Rows from block 33 of the image encoder of a small image captioner, named by matrix and row number. Rows with one number belong to one channel. Each number is 128 + 24 x the weight over its row's rms, rounded and kept within 0 to 255. All counts start at 0. Numbers have three digits each.
After each channel's rows are labels from the 100 images, of 14976, where the channel reaches its highest value: "strongest on" is what is common among them. Only what is clearly more common there than usual is listed. The data: close-ups of made-up surfaces with and without defects. In brackets: how many of the 100.
# conv1: bottleneck pointwise conv (encoder.blocks.36.conv1.weight, 96x312x1x1), inputs 0-62
# conv2: growth 3x3 conv (encoder.blocks.36.conv2.weight, 24x96x3x3, transposed, each kernel summed), outputs 0-23

conv1.8:128106119103119163131105148140160139187100117158090155150128131106119115088138104159099118148095091122184137138125096147154100156109132147109134127156162095133100145159055144154106105119102
conv2.8:133167110165128099109151120109145129097155123133153087157128088133167122
strongest on: smear (100); circuit traces (30)

conv1.52:108135155159103152135135109160126088166162093116145133118135161106088111147136116100131113105100149144122101148115145147112163164148122138123102145119125125131162163108086104124147101172112
conv2.52:134164163150155131095121135127148149112157146175176144149136130115137161
strongest on: circuit traces (74); no defect (35); defect: none (35)

conv1.66:151104116095098115139080150117158145108198142162167108125113133176130111127124160134116094132121130100128133113111129090094117140142142127092139143145072168131097148131088118140124140147159
conv2.66:122134145090108112097104157118121151111152123143122109118102183090157155
strongest on: bright spot (83); wire mesh (62)

conv1.61:137175092129137139083121138127120102136125127146158078116115110123118114110126188110142130103088122121114141118121136103141107092147070156097090112163142105111140123117061164115102156134092
conv2.61:117105147098143112132139124101111125139183136120166141173136143171132093
strongest on: stain (74); circuit traces (62)

conv1.40:120119136122121125094129137130115159122149134100121101153197102145115116131104078098179082119129131150126107147093134179152157116123098136154139139145125126115121175154144145148109074115090
conv2.40:147142132140149167117119071117131170141149131155113115104144099155169129
strongest on: tiles (52); wood (44); crack (32)

conv1.43:157131122119116183154128177097120108139136111094105100090107099113125140102128105137124133093150114161105068137142147162146144128116124133115104130145137122166135164122091166128092114183145
conv2.43:117124180114117120152150085138116123157130155148169147110142111158088117
strongest on: circuit traces (99); specks (53)

conv1.25:114148139151120097168124093121098150110101136128133147143148142160137136131142129137146093150186114100104091123108159167127068154121145143119099162104145106128143133138135139116107115105119
conv2.25:116154119160108133148151086110161143153158107160114131161117103090109146
strongest on: tiles (84); specks (65)

conv1.28:137134104173152134097111090103118116120162138092152127127120155126105157096151159110140134127143081133140161075116141131148109098150121154136145131085128096131128118076120137137145118105160
conv2.28:132102121095152131129123128090078137124143109145142083156113133104086157
strongest on: smear (100)

conv1.5:139090108105154128105112140098123122162129105140133161121105138090197135110147131122126110129141166131087120132175141157107134142098082118121142121116147100128130156106118128155134095116119
conv2.5:140111116102144159108108096135140113136109101172108121080152090097124113
strongest on: stain (52); dent (48); wire mesh (28)

conv1.80:073136109124104089144094106160134136139115117097146124152137147103161136140139096131094155135161174130124166169108114128142077157152127155101119130120133141113144124084125136135136127153137
conv2.80:117135112140124140168118108126107149134138139115177151133154152193093117
strongest on: leather (100)

conv1.19:100127123131087107135084108149119158092157127094104106118127148077130155139160163158132120158158098155084108141131159157173156178104085121084181110132152138141141102117123156127106126068137
conv2.19:107108109100088146106119127120084144139130115147118128130103096067154143
strongest on: dent (99); stone (41)

conv1.55:137101098062119117097124088166128102095133147110147082168110099123099172171109175119130132146116114128128080112139146110103138121119156109122134135162113104120097117125166132137085114189135
conv2.55:068154127097160131109151151107171102126117136119126135092131104107144112
strongest on: scratch (61); tiles (54)

conv1.21:098099114157131129170135095136174154122161177141152136186093127091125102110098119095141125099157093122127140085167123100126154118129089132140166080098097125107132107113091140146093107145121
conv2.21:142092074151121104113160147110127135109115136091110081110124114156142139
strongest on: smear (99); circuit traces (42); leather (29)

conv1.90:102124106141159122101096124122069120090129098131144136103163137176138177119163090129113118104139096153130112085113143129122114146161142145140104104110093122128123124142139112148108095113109
conv2.90:137154135085097131128134071136105162126116130184123122111145133139160135
strongest on: dent (58); stone (36); bright spot (35)

conv1.39:123118109122148154108124145111137125199094135123125130135087100170112137116136124122155128157105118141155075184118120145142123164118132128085111119135117127107120108143112175133148091129131
conv2.39:108160113150142112119120138133138142124108156139161102198104132168108118
strongest on: smear (88); leather (31)

conv1.31:089131107120095106183071100162151102103098127142156124128142129105125144127107126151147118133116131139081108149169138112130138134131141147125165144067145096110152145092112131188106153092121
conv2.31:135119110103113103097101108124068158104097135127135097157128136150105154
strongest on: leather (100); no defect (29); defect: none (29)

conv1.89:152120136121107141162156102131165096103155162099156147099135119129172103139120138107149097103119113138074131160133146131134125129132127160102153113111090151182117118119121118137150132124091
conv2.89:151165150108137169132140130124133157151147159122148141135077149156165149
strongest on: tiles (96); no defect (29); defect: none (29)

conv1.68:131156136154115163108128144134137102120115118138135113141136174138109134167123072110070135129130100140105133155100157128141145155165143109141091134161137132142133132158160157161153149127107
conv2.68:133120140151116125164138125145163099119166153127169147126179153150097146
strongest on: leather (100)

conv1.67:124151155133143133123094117111142117084121110100141096117161151165134100124126115154124110106137138133113150124113119160134136160110109104136126173134133106157131123114098132141143119126110
conv2.67:132156108124159129145165125124123093106130131178104117109111182089123130
strongest on: wood (99)

conv1.37:142118176177098088138140107110080101108118105146080172169116087134164105096166107087121138128116145141134166121133152108109118112079129134157131123113157094087114104113138123145105088143117
conv2.37:121135140155116109094134126096088067113139153152133141114142093158142149
strongest on: woven cloth (57); stain (40); tiles (31)

conv1.76:115150132100121144122080104120189085141122090139116128139114115141129146172102166101184120089128142128161156140115120107087099103100151120072132105118122143162062131163118121159105115105103
conv2.76:107168105153124125125181114134114129193151146136147110138097119139109135
strongest on: woven cloth (96)

conv1.56:134161122138142129108162175115116134142129139113133139161148140141124104119139094107145114146126134150158145119142146146111148187150152093086125140134134146166144150108113166123097134102120
conv2.56:102129108123136164141143178146114102155156165171116155145150120124148147
strongest on: leather (100)

conv1.92:117128154112071120128148075155151168124159134106158126113190117126130178122086138145163115157138102166107121154129162102120133117119172114158112146121142152158097084079122123113108132114141
conv2.92:156125106089127150098157116101133159102072147084121134126116136126149127
strongest on: crack (85); circuit traces (51)

conv1.26:110143143113126134124136120159157192095194086110111112110137137111144122070119086104093140167122124149120127091085198104127125138123134145138131154139134102142122101121178157122074148087137
conv2.26:165121146128111129095132068146124170129115139122093124108082127137152140
strongest on: stain (58); circuit traces (36); wire mesh (33)

conv1.72:068147113117107122120110100111168129131137143144121100168083167123087106126115101105114117101136129109137156130127147084129153131180133099133119151175140147177111085120124095110144097137088
conv2.72:165111081121149146145112090142113134084116115138119098165134165142142146
strongest on: scratch (58); wood (41)

conv1.7:151132174104100138116123096103105129124142126135060164143113085097167084102152089068145107085078112099113137119140138167143112113110139109148132115119157117128117160121121108141125147174154
conv2.7:151115164121131156138133085159124109106177105135111143128085128146166130
strongest on: specks (88); circuit traces (63)

conv1.36:104187080118075130114150150183097104125140106094152081132132138090123147106147176117132117130151159120114129165129121148160079127141154122114118119158129145139133116146107105122134118145132
conv2.36:184092136131126095098158120142129139110147133106125133086132169126110096
strongest on: stain (100); circuit traces (63)

conv1.12:124112120152124167128127146176141111157084157132097153112111105164142135114120157135121115143145120150109174122099115147107144152118103161103136135145095161072131094142143132164137107115106
conv2.12:091129163162139136126161148134159125111153106137099143130147140149068109
strongest on: leather (100)

conv1.3:117116159132097109140145116104160169123137126112136110136118145123079103114111151079103168128137123128129153160162136108117101095128144143151142075106151114163170125128142187095127117091126
conv2.3:110151127121105135085094103110094093114120148130146132149088125169097109
strongest on: hole (57); leather (36); bright spot (29)

conv1.81:133136159096157115135108113135159122160136146090146123156128107107158160127137136145153119100136120136130111140135134108080139106124143107129136100121096124140104113149116138187159127120118
conv2.81:130124105108130150095132149112109118147108111093126154107141107203108131
strongest on: specks (91); circuit traces (58)

conv1.30:116111118137122116132078107111146123100133088130170088147147132135147111175149115112145137076139123127169092124118139127116152117181153087112107141152205121115127134116111147145143084116086
conv2.30:171171116120137114149127145163131103135162082159113150137113129144114164
strongest on: tiles (95); specks (32)

conv1.10:138106107109110137115120085162075151128103151087126086149127132160141118095146150175143132139147129126134134071165126124109145160121131122121112120155066132143153119117114163126079122127117
conv2.10:141152089113106087110149149154114127136101131137076084111147122141106115
strongest on: specks (100)

conv1.78:178127175151118092127163139148191108097136096132148122153120111111152135143135121118133128133146159130170085130129163158148082127134137110134112150121107160132139134120091104165152171098164
conv2.78:079140139129144140105152100118115146156160090106128128151087114156110158
strongest on: crack (99)

conv1.57:094128102112122156126084091124113131162098157097099127093111117128138105132150116159108081105093112151116163103114157131079085125133153140130111096113132191141113155142120145129117094119090
conv2.57:105115090131144145095110165159146172097105125117128147111111111096128163
strongest on: specks (93); circuit traces (27)

conv1.1:141125110114136098183149111122100137185114183129098114128123137103114064142152169139154137090109131117102190113153111103115140096101123137132131128098121125112120118110151144090102149085124
conv2.1:108114166146085146148151102090128137135160083102167147129128118119142130
strongest on: specks (100); circuit traces (45)

conv1.32:129103124143166163119131166154108153124115120192152105118178107128119143132123099094107091113155133126121100123134108179118166111116157189162134148135131154149120122151113111140134153160129
conv2.32:124157147121138159127127072119105145124125124144066135096141115099098119
strongest on: hole (57); circuit traces (51); specks (43)

conv1.65:103124111112131139126147148134142127137153100198111102108134123096113117116085101091149116098101117133094122122144141121098132182133155115135115157093155166087113118130127109134138117105098
conv2.65:099165116117151156119154104094088115121159095164130122163128133161127122
strongest on: woven cloth (95); no defect (30); defect: none (30)

conv1.13:122154150127127129113124136136114136121128129069137113125091179142097111157152124106137093147115097166152128165109109140142132128154151104078145144157137150122149194117107157162114134141160
conv2.13:150140152157167111110118133114113138120156123152141133164097174159146170
strongest on: tiles (91)

conv1.48:150120125120163119103116099120119108147135084113145150121093095121119144129156159144136104160105121138162136126117126114094120125167105130115136147113102127149103144158105108171186112110111
conv2.48:128114112148086139161136092120129064127136149110137109141152140151125087
strongest on: leather (100)

conv1.20:137126125081146132118134097125110101080159158135112091157143131155177121124148106092153104067138111148179087148118118120175149136130154104135116157108177141081137108132108160127112107125131
conv2.20:148168136167140135114119123149095175113121138192148135118121117128101127
strongest on: wood (57); tiles (41); crack (32)

conv1.18:187155168068182128135121188114136124131171092134129121142149150083099104127158150172125156110120138105114110126121165138168102130124143122161127127153135145097142141101134102152076100152104
conv2.18:109133180106131094149129109159131161108176129139086138102135117138134105
strongest on: bright spot (94); circuit traces (37); leather (28)

conv1.82:134200125121102115132081157158105151167130127077156130095089170152141128095114116118155062143124108148091163134145114114143117154141152134122127174112109121108133181133137131139138162145115
conv2.82:121103121106135107088146119124119153183125145130122123172141074114124101
strongest on: circuit traces (100)

conv1.16:096149111131132119145078144109113131157138072124122138103136128146103081095089152137151140122129130152071167122153138100098102140112154159120152112111089137098130137080107139122128124108143
conv2.16:162094119159180115138126106136101120138161128126103120098168127139155159
strongest on: specks (100); circuit traces (40)

conv1.75:098115124105122175144093158148133097126183090121186098194115159133163073161155150092117144108091180173109158138135098100105127145131151123123152142113127108103112132123141123123151132123118
conv2.75:167124141129080119123120135134133184139161114124163131131156179125132145
strongest on: bright spot (100); wire mesh (33)

conv1.63:115121132107146071110130113138126140146128180186163117141101112113143129072119145136111092128139162115154141108130118154144117124102102167124099079138097135112122151163147143136165090098153
conv2.63:113160136108155133107124166140141126105119138137156120161140093093175088
strongest on: smear (100); wire mesh (30)